Weights of a small audio captioner.
Model: 8.5M parameters, waveform 16khz input, encoder arch conformer, encoder norm rmsnorm, encoder activation gelu_tanh, encoder moe top_k, encoder num experts 32, encoder layers 10, encoder width 128, decoder width 128, decoder layers 7, decoder norm layernorm, decoder activation geglu.
Data: trained on synthesised sound scenes: up to three everyday sounds over a background, 26041 training examples, 9.8 epochs.
Rows from block 3 of the audio encoder of a small audio captioner, named by matrix and row number. Rows with one number within an expert belong to one neuron, the router's apart. Each number is 500 + 25 x the weight over its row's rms, rounded and kept within 0 to 999. All counts start at 0. Numbers have three digits each.
After each expert's rows are labels from the 100 clips, of 14976, where the router gives the expert most weight on average: "responds to" is what is common among them. Only what is clearly more common there than usual is listed. The data: synthesised sound scenes: up to three everyday sounds over a background.
# router: router (encoder.blocks.3.mlp.router.weight, 32x128), inputs 64-127
# up: expert up (encoder.blocks.3.mlp.up, 32x64x128), inputs 64-127
# down: expert down (encoder.blocks.3.mlp.down, 32x128x64, transposed), outputs 64-127

# expert 29
router.29:553498509505502551514473506538546517482517532494502494525532520523486483512470541503429517528536524508513516513502519513525506523538507541476502507474511536528524494499496505510501522490514498
up.5:500500500500500500500500426500506500500500500500500500500500551500500500500500500588500542500500500500500523500500438500500461500500500500480500500500500500500500500500500496500402500500500500
down.5:520500500500500500564520501500477564500500500500500500500500500500500449500512500500500500500500500500500645500488500500500500500500500500500500521500487500500539616500500500500500500500500512
up.6:456500461467453472521512486476494468447501500500506518447466498515509496482495500488507494474484500499454488485500489468487449483426470490480500488487481490495478490518512477485456477464484518
down.6:514500509531455498501490493596481485505505496482501497507457464500496500501526496504499552481488500501501493536479511490500500500498487497407528500546500503497525511502484504493506519459500484
up.7:500500500500489500500500500500500492495500500510500515466498508500500500500464500500500500500517500500490551500500500499500497500508500499450517483476494500413499500500500500500327489426472500
down.7:500500500500500506500511500500477500603500500526500500529514549500500500500500500500500500500500500505500600501500500500500500500500500500500500500500534500522500500500500500500500500500500509
up.8:509508513522500520500493444519538528410500532552500544511499537468532497508490500514539527533527500536520501516475525500513516501505497504504411500491529496501500513487467517464495525467494494
down.8:482498509473584512500506500388511526500500489508500499500473516500515461483500502486500466512500500500500499485502520562500475500491500500577443486489528500535523503500500506530500504549482523
up.9:505500500500498438500500501510504502505500517455493562465491535506500499500497496478507483500494500500488500500508500500500489500499497499500522495499500497500496500568500502469429500424438503
down.9:522531500500500613500500500499512500550500500500500500500552501500500500500531500500500495500500500500500500500500551500500502500500499503500528509500500500513563530500500624499500500500500500
responds to: electric buzz; number of sounds: 1

# expert 10
router.10:495491468523505537504540487427498495479529463524490503489450479529500443524509481548481503504471528493482546520504474501487500510465501540523497456468494506502477507492499491490528487501498475
up.0:482468472535518510472525456457498511467524475499489486506456485487498481522496493528478505523464508500500555519477481508507519520453504472517476491453491524516498507473473498527519508473500493
down.0:500500502526524524502557526485443499531507503500501466494508481472446507499539469510500475479478500490500500542550519488500514501497502513513503484507500509500519537478499527501508500508500504
up.1:475497470543511519505525489445463522481521446498486488500437476511499473514501462515508539502478510484471520509486497500501512511452504512526486460481483534509496517480494490509529509492503456
down.1:503500502527510512505587559496423498540509497516503487477539471498470521496556499511505481460478500492504498525531516480501522502501519515498499497522498488500505542497521539504500500502500515
up.2:482480477529508511490524464452488515466518462500488477501455483501498483520492485533484511525463512493500547520475477500502512517446503474519485478455494527503497528476480496518514507479499483
down.2:505500500530517521504575532496440500528508511502495467492513480475443509499543486513500470473476500488500499533543520482500514500501505521510512485512496494500512531482505534501507501510500510
up.3:480473474535514509488524464461492516459517466505489484500458485500500487521496490530485510514461518494499543521474480500503510521444501476519480479453487522502495526480480489512508510487495482
down.3:505500501526510525505570530494443501521509511494500470483514479469445508499541478510502482475480500489500500538548526483500513502498505508510509488515497494504527530490508531502501500508500507
up.4:569500499482492451512472520511486428503485499536536498487497517517508499466483500537488500509543503493484519475482498507485488504575459491480507500488502481499485503499508477515512496504507523
down.4:519500500457498477488400511498571508492458496487500529499503605499503501500435529492500531534512500512500479499500494509500476500501429488507500491448500500487488467508505467503500501500500499
responds to: stream; number of sounds: 1

# expert 18
router.18:532489533514506530493460499493527539469482489511506475505509506522494460551542490516430513524513502520522516486528522517510510517535512526507514522483510497520530534486511514479518519493526514
up.0:518491501485501484490455483512499504463450504507492544494525485467499529469488490510431519498506463493526455471461490466485461470500485468474479500488490490474496507492492496459434501542500516
down.0:493500503479488496488502490488460499454501462470502533500514555501496494500483507507503526497498500500500485500484532479500466500502453459534500499497495503479555565492470455459500481510502524
up.1:500496500500497500511468498535500487500470494519514522469508475507481500490511467521558444498529484427500500479442500500482490416508472473505500476507501499472508521500501493494499474511496500
down.1:500500500512500499500513500499505503564497496502500499500500508460500500500499486555499467500522500500500563498500499511500500500501491500488500500485500480500500502507500500500588494500500442
up.2:475501493507493470544545500459518490482523481519563535511496516547469496511500523475496450510473529534495546505500487508508499505479479507504512505502501468525482461569540495519522499500495465
down.2:511500466500471502479530516495501494471545463529519581510521497483530517500533490520529575509537499514508527483470502497500523511470495452552507500554489509467512498503477470516461535522501512
up.3:460533489490491501551531526442501483527500501515509530477500492545501500499470495500500482502467504446500503499558445499490469476499482518474523498492501497482423468574527499500535486528495497
down.3:516500501502464502451506504502481474439492495484500558501530563500500510500482518500500511504501500514500473515497510491500496500519460466526500465487500507484519517482487465492502487529500510
up.4:533498490518498505495453506411464503493468429512500500492500497493510496499567445520543472466502482488497521499470484502485487435519544476500512500565508491499503496485500506480509491467499511
down.4:500500500501492487518500500453598527532500514500500488491472467499500487508500474517486494494495500498500566501500500500500500500500500544458508500454500496511473434515528532500500500500500446
responds to: reverberation; text has "reverberant"; electric buzz

# expert 31
router.31:502490467469516508512502514505477469517448494487508456502455508491466498482473476473463486482480495482473552483496522515529520483506486473483472513496476484512524478497498484517481490543499556
up.9:490458450491499479493493500501487487571451467504497503495496498477515496491496500474497517485500498489477496471495503512533501481475470472494486503548494477500539481498485486508500496498500509
down.9:476500506475500507540507543499498506464529471499500472500510565500455500500522509492500500490481500500500556499500488519500548500480502513408500543499468500497475500508527529479497555492500500
up.10:510479500494500512511498500491496500416500434515537508500517542507535528500567525500500508500535495500500448556494495506500496537442496500500500500503500552476513541500508445486485513482544491
down.10:500503474479487503521501598502510500457484499503500551500508499500486527500516486471525460494500500500500478480501502501500534500520526507489512526497481453508521453513507500418500496500465542
up.11:497487500514501509480492490477497504417433497504521515515526503459492480494434464509497472489501483461518532499498500500500499465500507496493468485534516512496496522484470458441512518504495511
down.11:481502527530509488475477427445515500491456483499510475496491446509474511502464451506490518461508500467504404522462497483499523499530498464514492484441497487500494500469469467434502506498496481
up.12:501463457498515500488489500499496486531450447497497475495479501475512500478501497470498517475503487482487496466490517515532507488474485476498474514547494494499562495487480488504493505498522512
down.12:469500508462494517539511543512501509465530482499495488501519581500460497498519506488502503493464500498500556507508483523500530500469508517425500539500457500497475502507528525460495549484500530
up.13:515495493514500483495494498485502495480522422513484494493487449496495518493499523515493479537576498533505503488485494513529507500401463492479493519480516501479556539497501492508473511419511467
down.13:472500492515517470500530504497521509523546501499506550498527431512498482499547519448491493501520501502500434447479522503498505495473491483532500526509495472486523455509504466495505469444498495
responds to: white noise; spray hiss

# expert 16
router.16:534485527513513523519442496507528519467523534516517534519507526509470508510479525515391524510527505515502494519500506512512496502535449522507531526453516507528538520480496519521492528514521491
up.0:475500499470460473550510500488486467476500500472510528463496500511500548498500458422505508482481489505508490500500497480493474491478479467499515491483494458489500512550542500505448497500480500
down.0:499500487533500497497596506505438499500500500449500501500498533531509500500496546500500500498504500541500533511493536500500500500462492506482500526563500500500495499477506503500500537450503540
up.1:514500504358498500494573500500496500465488500465500486500523500494500489500500500500503509499486497500491498500500482500499452500500542498500500500501483535500489494500500476493502500500500500
down.1:499500500487500492500502500546500499500500500500500500500500583500501500500566504500500490500509500504500466501500500500500500500500500516500500500615500500496514510500500500495536504500500500
up.2:477500500506484496549469467522489474445459500478500548534476498500597503500500482492503498522500478493510418493496455484508495504502500423500459500484545508500500513507510525475459506500492500
down.2:510500491513503496500507496499491513449574441522500478500500498500511500500479477512500477500500500509500500501500500500500516500517501503467500504500500500509497478500495413500500567578500453
up.3:500500500496500500488452500500496500500500500506500500501500451500478492500500515500499505502498510499499521474500445500498500507459432509429430499499494502438432484500499500500503501500501500
down.3:499500500418500500525508500500492528500500500425500500500496534500500500500501458500500499504476500484500500503500500500500500500489500500546493500502500510500500503500500500500489514640483570
up.4:437500510488461500492519500478479468461500461521500531500493500456500500500500498500460511483475490496500499460500487470486465505502504496500444450486499527500487500483470464478500500504494500
down.4:491500502495570496515565475509533548442542507470500488500475522500501471500503500498501477508533500509500495521500532500500476500471500501539500515541500500500522501501501477476509516486500443
responds to: quiet level; vacuum cleaner

# expert 21
router.21:528509509498509512501526493492557547482512474472472526516486523527479505532455500467439516531513513477525489461524505502502512492476501533469520491481524521508487470501490517484520517471527489
up.9:493501537488510493464504488497513484510499465507436500509466527476484512493454500500468583545501497489517513441503490502492503500456492488489499470474523551495477498481471501489480523459537469
down.9:493500485463526471526491500508527503477485509495506490494474508500510515500534497456495448572510500500500479518505501506500498500502465500525492504496494500500515478485540490429513509512508466
up.10:490497488486489500516486499493468478488492492452535446448527453502501500492509495479501443477473446501487495516490455507506481489460465439457465509480497492434506500500492490495511466499502500
down.10:457500502524521518488457494379535503500506433503500494500481500500560502500498475518500579489506500500500532511484511501500500500505500490507492486529520511496521498495484483508500499536500496
up.11:488503528463511462486489464506521472490484461522449517516422508483494510470465491482477541534493507481514501415507492493494504496470498499504507468474531528494458488495489488477492523500501481
down.11:494500466474526470538549511519524503505492516509511504500491497498522522506558516486502458580510498517501492524507511509500496505516485513507497499481477500501523448500540506441514512497514481
up.12:501499524479505493486506473487524471502490462528442510507454502463500516481473483499471549539513498472509503419505486495483501490462483481491483463480526535486474495491489486474497517470506471
down.12:497500471472529472528518507503531501499485503507508495500490496500532521503547499487500452588507500516500493526506501505500497502515477501518493491478493500500524466487535491442514510502510469
up.13:496499535493514500471513491500502488508501477507428493506462527487492502499441500507474581542495502488514523444506496504492503499449496497479503470475532551494467503484480498492479522455528469
down.13:484500479464528471526475500498527506479487511495508486500460496500498518500521497450495446560511500501500484525516503503500497501498460503526493503491486499500528471480539504428512506516509467
responds to: quiet level; number of sounds: 1; thin (high-pass); hammering

# expert 27
router.27:490502478435495498513534508480510477452528471464474449471493485511480491492495503469462486476463483503467430481506522498496485481476462523491503516511514506508509473485510481453481492449492524
up.9:524470490523507507484506521442472488534525505488474496484467476499514485471526558507514520535529503534476546525504505492510506497486502510441505507507461480461548502490488510548482443473482518
down.9:506500523480481558497460500490520498499509462496501497518539498519503510498499479545503509534485496463520514486497488488500519500527513490526495482552494526459517541495489474516477552520509494
up.10:493481486453470477481498481500488519572454499495496499468518487461535533491488452520499490504493446496500488467492477475484455489500498424505490492467498499488480503501479466461489489501474497
down.10:482500500527518499502453508483443490523497473483500501499503524497499503500502508438500506455558500508500587495507497524500482500440475493493500504457513498500508496512500491598503486528503509
up.11:498513449469530502497554524484521497481549481479499490511495497498503500514506519466498471488490510506454437507519549525520536480495493540497510533554519491517530450488506504484503506465517544
down.11:520500494467477490494546501504556510482505537528499515505507474500500497504496496541504493555445497470505449515497505474500515509548522510513507486543480523500500498489513505415495516461499494
up.12:505514453479530501499552521488526498475542491478501491514485499499501500515511516465499476486495510507456442506521550526524545483495495541502513533552521494526534453487508509476516504478530546
down.12:519500494464482484499551498505554509484510541528497521501507474500501497502501494540503493555449498470510446513497524473500507507533517514513508489542481518502500492490530506413500514459499498
up.13:500489499500471512514488466499501432524413500504509579460504492488500552487493494513500488516504472488500500493494490454491439499536490448500493497431508498500483515511472493500500473534441496
down.13:485500525521522495502448493501457492499478485485497508500498556500498531508504507447485512469542492512499529492505487523500491500442456489494497512454513492501501502512474496550501482513500500
responds to: crying baby; first sound: crying baby

# expert 30
router.30:488530541524515557502484445533505498452495507478496474512504493517452468538493520496482511513528512483513491547534503537511511515534480541513508526515494513494467535477487532525498503510516455
up.0:513511478500502499500488507500537500486489470500500500500489438490506500500500430484477499487521522441500476444500529500500509490491500547490508488485487484500501453500500492500503499500523500
down.0:500500500507500496475509481500453493528499496464500464500495479500504500477480529447504505520500500532500500507462515500500524510467500475480500499425485509507500514500451490523500501500500500
up.1:502500479500500504494464519500559500497471500500500500500476468494497522500500440487481497499508500387506483480500531513500500500493474529470500488449500493500500454484500497500506502500530507
down.1:500500500501491500452500500500433452500500487480500474500495487500500500491462528455500526500500500551500500500474501500500532507470500466474500500439500507505500553497462500507500500500500491
up.2:467494560510524521497509449515504520466535528499471485522480508506478482512494541513513505518497543529525548548523518530506505520487506527519494548548516534493530582500499545498510527476522498
down.2:545500516489494494511537518541545524493525518498489510523526489495501515511506457553512492499521501508497494520521483498500504504520539526559530510547488513532481507521515513480482532494492451
up.3:500500446499490432512500546450510480499500470496496535493484495480518514487501433478478458505500486452500486460497499496500499477493500498500495490469483458500480441499498467500504495509481534
down.3:484500492536499507507474504434491502546523457498500502497535479500500502498515505484500551505487509501500504476482542501500501500507492498424491500453502497491511485498506491507499469504518521
up.4:500500477500500524500500502500500500525407499476500499500490501493500500500485497500500493500500480452508497500500500500500500496500480507489500500499492494500499484500500455510467500500500466
down.4:500500500500500500500392500494481407500500500500500500500461506500500500500465500431500501500500500500500499491500500500500500500500503499500500500494500500500500666500500500500500501500500500
responds to: reverberation; text has "reverberant"; number of sounds: 1; pink noise

# expert 3
router.3:484490499470478462479483472519487463464453443491492477496501497472492451483474483467478514477510481507481463490498475482481498491463485466474471475493503495482448490478479473450553492478488457
up.0:514501475500500498539500519446494537493500514482537533486481500525493454519495512540510501481501524505499514500502506494499497514501481539499502480517486502494519518507518444498467499479500466
down.0:476500475498500524507520494511419508507493522528503475492490496491509544500497504506495438557519500498500489499491509534500509500487461468495499501513501494492536482483491436476500504496501516
up.1:500500465499488512534503513430523500501514500513572501477487482521446499509506468524530473518499522500498522484500505488507474491575502500484494493557486481486526474505515487511438475532479505
down.1:504500457500499501504540521482443496500525505529502456500483500467484547515513558505500474508505500467500526500500500548500545500449482500484521506473500493501500516468560501484487513465504504
up.2:506522495494489500539486528506500473507509513495568503490446500557502501539486499514499495500489519501496503505531500500500485513545466571498500522562477499516480500504504520500493492525496550
down.2:483500495481493498501545500492447473508477510534507516469502519496457533500530478514487447516499500456500511492483460513500460500477490477493502447514492494494499498519492491455500530470474516
up.3:475466525521525479447468470509501470499478475484511487538499535444501497467471500490481536513485463517531461490475489521525543526479482451502487513514516530507471520463456496481547532482526500
down.3:533500536517498452498472500490586488486502459491485517500499511511494458500502512501523586481494500515499511509509502453500499500501517523502503496495465500506478511542508546494490473503495488
up.4:481463523514527469444470469515506471495482482485501492539499535442508500469473508491485542517489469522529456490471494517525543524475483450488489519528516523508465521465463501470552533479521500
down.4:536500534516504463497466499489593479485504466488491520509494514517487466500505508495529571483497501521498513520510503447500501504505520525505501495488462500507475507540508547498485469503481483
responds to: background: none; number of sounds: 1

# expert 6
router.6:469480450507485501487493519483491466456487484494521528463448498477489529484495511475514501489456507474508491513499496460508506511457496451495492482486495492499443500505511469515473492490483508
up.0:523513487504503501524460500480475500517542496510481475499503480559505490489498492476514483490560509517457538501508555484508501464472508553482503528484475453492623480522500503506478481499492499
down.0:539500491529510505458484518441510502529520424501500497515533529499505491500455470554501560517517500521500522488494501501500530500499499447496494503483505512502486500484445494539487585500505500
up.1:498482513496538490500461484500527508483470532489489423503467499500488516500452484473481492520500504510503516503461429523512501515534504493496499505514500525499506501444484525492461502472504488
down.1:501493516512511511481500463535511493501494525472500449520474557504500500498496511487492499462516501526500513496478523501500500500529551494498494500556465522493556493433471528440486511503511497
up.2:476480489525516531445508528489503478486509496505538545504475520437510531490495521501508550502458501477542506543500513498516540514485496457516496500493510515507449519483491487526494530507505527
down.2:476500500453498486542499490545479509500478558483500498498489448500500501500564505468498478501470500501500500506499481496500456500502522510502500451548488500490572544500528505458500411501500466
up.3:524541532498493501506488503429480487528526492513505498516556499540503495507487501470472501490571503496498498508512536503497499422496494567501540503487505466501518506528504447507520490489501495
down.3:519500501519515526470499498425486494498525415493499473510507529500500462500446477541503533495512500518500507496516515507508504500508488487497500529505501514496482494491481490536499565504501516
up.4:461490522496501495460499515491503467481495497508524524495499527441485529479497534470508550510430491504546512545506485473510509504475505414518488494526505506500491554492490485516483501474487508
down.4:472500528461501458504480458514479500500461537481502482500498483500507485481542538481486497500493501530503533480489484501500460500505497495490498468501499501493533585488501509483502457501500471
responds to: helicopter; clipping; text has "clipped"; footsteps

# expert 23
router.23:508498516503510496529556494504538464508521436533459559507483490527513480497538500490498512510544501519502500492490490489522515505501552496511518514546522481517526520489497521506460496474493485
up.9:474496481499502469520537510475539488508511461506428525496442448504511478495525491499503502497530500512452504499484500467500475452477534500528493482531510469516503516507501500502462475470432482
down.9:506500487502501502543525484498500471498509410589502557500530458490501502500476438552511499515536500487500499457493472500500466499500480500527500457541500495483497463517509465480499497481498528
up.10:492500508480498476521515517500496430501504444516450512497457481494541462466526471493501508496508508514466502469473502470500478465480508496500498492504512477514500510518500477508478483461480494
down.10:517500486538515485529535502510517479499536414581499570508533497465499500500437465548502475530542500500500552480492499501500499500502465501509500496521548500500500489499503511504497513489500550
up.11:508495471518494468510498497452553517505488456522453527469475462509500483493500490503501501544572488500465498526485486493505472464516500478520498472500501474498473505500516487500452500517440500
down.11:500500500513494489496535485527500482494500504532525551511500508500527549500455449507500511515500500500505492502492436493500494502539476502574500485524489499491444499503472464490492534538500555
up.12:533500524501500502503508514522476459500505533489525496500515517488541453476503484500500500500479506531482502528454500500500492500501466468500499506462499500501475501533500396536577501502501517
down.12:500500500545535491487501506516598500499525519503500500500498514444504512500500501500500440485500500500500579495500499528500532500529527488503500520499532500500469580482491500482500516516500526
up.13:500495500502500500458478475505453467499483490486500491499510500456503500463461479492448500500471493500500475498469498500501505500500456389498500501472500500500477500499499505487501500500500508
down.13:500500503544502501463475526513523502493495535469500468500472568500509511500502565498500457494477500532500514507499500518500534500509495461504500544429522501504479599467481502484477517520500513
responds to: beeping; vacuum cleaner; first sound: beeping

# expert 7
router.7:464485505494501470492464479457505481553502503491453545485540475504523452501538456507530471496464468506506489446497496489475485481516508495479490492478483491463467494539486534496474474500471460
up.9:560469488495526478498489499540489473483534534487502511517494485484502502478501525446506503504497518517500499558478521484555534516487504487536477509520472486479570487505478494552478525496500554
down.9:553500457456490496532499497510507512545503490547516512482535463501469497503527474551499470523564501448489494527512502479495483500488525503471514459511498483491501458542513500519496481476500473
up.10:461466528533511505497473493470519489556549488465489518504501525511540449500507459510514503498418488502519502450498539507487525501495497488488483519470471534484496522514482538548500504515494500
down.10:500500499607499496501477504515484481528494511490500520498485631500524502500495496520501503477462500499499488515496488507500515500511545467484509518546486497501487501501506527500507471498500571
up.11:480492507518500502513483503466528504552541512469501547493512541548543458513521464519527499498424492500505512499508541504463505502500500523486503516471458506483475509543514540535500492526473497
down.11:480500501585501486506468518499470477511494503481495532494485618500519503500493496504508512454459500507497489528502488506500501500498536456477501516522494494512468502503515509514500469506499572
up.12:521500452502507485486533505494485461504491470543486513500507437486485533502499509495501483494548507527523487498513502503521518432503526511455533507512522464499553448504499518515459479478488504
down.12:526500490477490541503537496508545463466513466523514518511475542522518502510469501505488510544498500505503480521478500502501517514501536465509487518538517508515500524494504488444497510504511546
up.13:513544504491491522542507517492499485519512517482519546500504502546517470511531498517522495497473496496462516514506502523453486502498498557522537499501478504482459502545555503503534483516499492
down.13:455497534547518464498450501462480485497489500468484522493480577493497483495454521491512503460477511509490489531514503506500491495494500470495509523450526508537481497479500503526503490531497526
responds to: ball bouncing; background: none; first sound: ball bouncing

# expert 4
router.4:515489488522492460507497492488504515448522450518514486501471487481489491493446510515466497502543522490486486440454470505506497485492459499495487501439503472501472472502486485496540500436510458
up.14:512506500484478481533502508498515519512490501477495500476504492539483507497523498450504462454495494481454450464528498483491470447489500515506516500548500457493499500517540508482482455501483522
down.14:484500501437469533495503510496574479462436504494503481506500516498566518500507551465474469498484500471500540478503504494500449500500475528539519501485508518507475550495525507496502471528509493
up.15:500511532461499501523510509500549504518469546454493467488495500530520519500543467488549506502455494478506471513507452499490487507493501508498545500539488567486487591500535523474494492492503496
down.15:501500499488455543495552509574576539486502532498504501501514501501516501500537502507500481509518500496500536463500507500500506500501486549527499496491505510500503567489520505504500487513502509
up.16:509476495536525489461501499498509519472519467519538498525479501454516516483466511522469527522537516505506510478441501528524543509495483482515469510449519491517505489459457485512532528443528500
down.16:504500505528531483526488477442464461490533441497494516500478512507491496500473495491501588501474497508499477559489476481501529500497532447421498522483481508508488468503457474493510541481492509
up.17:500500462503500498500507504500481512445500470504551501436500504500502504462500501513468504500519500500473502489481500511500501500386465500507501500473500419500500500507500461500546502489500500
down.17:503500528507514500500464500502435493500461469500500504509492570555500500500500500491500500506500500500500480545500495500500500500500600414470454516531497500500501466500444479485500542500500498
up.18:509475491544519491459504504501510519469523471515537499525482496447513519488461523520462520520532523503504513486443504527527546509492473484507466510445517489513501484452455489515526523452523500
down.18:500500510541528481522474483447478472484530446494492519500482513514493499500460498493501585504478497513496481559484483475501529500498536439419486527478482505510489470502452461494510541481493510
responds to: reverberation; text has "room"; text has "reverberant"; thin (high-pass)

# expert 12
router.12:484482476519505466506510473491473498512465499488550486496480493498454468473494480472433495492516488509497446452469515523526512481474456497512488526490504487513525524496507496508546517498520477
up.0:488500512493468493490500468419501500467479504500480500459515516500425462500515478500539489500500498416495500502500500494486474477500522494500512454530482500500500500500506494459495500499461459
down.0:500500482482500500524583499458502506537530493536500500494528403449476489500500475569500491500502500500500551501506497500500460500475543529500500498546500500500524460507522501500500447445500491
up.1:511499465525520457490497475511474521523471502495545489500465500486474478483505495489461495499518496512526439459484515536543525453495445503505500537500511486517549520500496511532541528497530500
down.1:492500517450519485483484505505472487479500500483500451499492523486468500500462521465500518480533500501500448500514551499500501500477478495521491452469500528506539625465503479484499493486500508
up.2:487498572472503478504490499503540444545468504477485500523516534524489528523535482463492530495420472495504505502512471503493502520525542480498502485482507498505457471498492482500478502526500534
down.2:547501465537479536505532539512454503503552495500514512474521471499483499500515529501478491480497500493500539492517544498500485496479513533423536561484481499487497483521518530508468486509507549
up.3:500500473502500450491494489500483500503435500496531500491490504487472458494508490484487490500500483443513430487500501517500500446509453500500500506500510500500508523506523517500511506498500477
down.3:496500500430500500496502500478487500502504483500500456499509500462460491500496500500500500491532500500500500537521550487500492492476499507510500461470500508502546607497502499500500493477500500
up.4:468507538489492500504488477457552507482483531503459504481516515534464466506480502509516521500504491425438510501506500486486486443500519504509500452536499494489511589492505457463498476497436490
down.4:507500495543489511513521474500553511515498501550493544505534496501502502500520469543504439535485500490500543499492459518500502500518548526500535554579499499517490399521498546499501517511500472
responds to: vacuum cleaner; waves

# expert 2
router.2:509524513476484500515476492510493487527493496449535460488563500519484511475431494487403513510471484481507485538492504513470494497523467509500530488464512486500469520486488468527520493486498479
up.0:512495500505502519484502511523495487585504505482525490479556481482514536488503505507483456500484500480555515512490525509478522460496497504524515509505543483495530513466496500532521485497508514
down.0:502500508513471498491497528487441482500503457533525492492518514512476472504421518515473517503520513518499534546487525498500514500441484470477495494467493500503500494489487457523505518504515494
up.1:473496518491475490501497476482462474453501486507468516458465513499468499476511502477448512484474514511498475461465511480465451491475465505461487479450492516488504512505485503498477497435490479
down.1:500500497491513498500498471542570502499470540468478548515489510498517519500581486488520486499484500499500437487500462492500492500565524504532498506537508500498483490501483532465490470497492500
up.2:517490470501507505515514499513507515503520527498527459479508498525510541500527506481454481518488502469544514552499442479499509544482524501482500508472484560475468500488500468533521467462522512
down.2:504500500463483500492513498452428503541511489496503501480533411481462476500503499516500536495486500515500525549500499515500481497443533490433523459488500512474522515500510496493500507455501490
up.3:500500496500500505500543499500500527489500540500500500495479500500500505500504500500500500549500500491500500548500413473398485568512542500500500500497469551500473500500500499500525500497500502
down.3:500500500410500500500506518487426500517491500500500498487500399500500500500525500500500500500460500500500500500500500500500500500456523500458500488472500500500500503500500500500500502445500500
up.4:454500500497500500460498500500500495475500505497500467500449500489512493508503500371477506502439477503491500500500491500500499504500500457448442495484495517562490539452451500495500500501500500
down.4:503500478505500520502530500357563498503520488500500505500500481500507500500592497506500475483495500500500498462500500510500495500509538510498500500500514500500500500478507505500500491498500458
responds to: mains hum; fly buzzing

# expert 5
router.5:504496518465483548495477489463524495548480472504502534511519502488494466519455543528476515494515489519498509518513495500487495517537509487501558466456498522493440503506499464517499509508515501
up.9:499500523488497530498506503431501497544465461488547539508542463506500498501526501537530499476500492520525520501509483509468510490531509486508540439485517524484438516519502476500499511511510501
down.9:490500500524498502486502469492538509542520492519477482500496486500489498500498546590501519497515500584500441487499531502500525500554510506500500500485498527513466480492484506501500506494498496
up.10:475465507480503500515523419534499500499514551524450501547501495501471493501534506500498466500469493501500542539446458502478501519556525500511502498500500500500483504498501482500504486505495496
down.10:500500508499500500506512467481481525500508543493498501500441485500532478500539418476500500500469500499500516473500500489500487504479525514536500500525489520494495628500500502479500508499500500
up.11:464500511472463499499516469436490455520465483545522561451536475509514518487535502526527486492500461502515543506497484457458475471515514485531524432499508501482437508538509472501498500514479491
down.11:491500503505484494490488467493483510561506499501448465495506478510480491500513528568503518459506500572500445473490500494500504499540507515483482497489495514497466499505484512500500510461497487
up.12:500499516495490520492490509436500499541458446497545540506539464505493500500515495533519499489522491520517505500508492507475509485534495494499543440475507529480435513529501478500499510505508503
down.12:484500500522491501481501463487539508540516490521468480500504484500488502500510556573501519498516500592500454474497516501499518500556504505500498496489497520515470476497480508501495505494497496
up.13:519501497500496485494491533483501505425538495478469514499432504474500498500472489460503506501509506504497501495500499501499502500450470503476516499503502496483561497516496505489450501420499483
down.13:498500500427499565532544510506449499473485487497500510499502482498522500500531476473500470490480500445500527499500490499500481500451511501495500490545504500465496607505520498493500477492500472
responds to: thunder; first sound: thunder; mains hum; background: fire crackling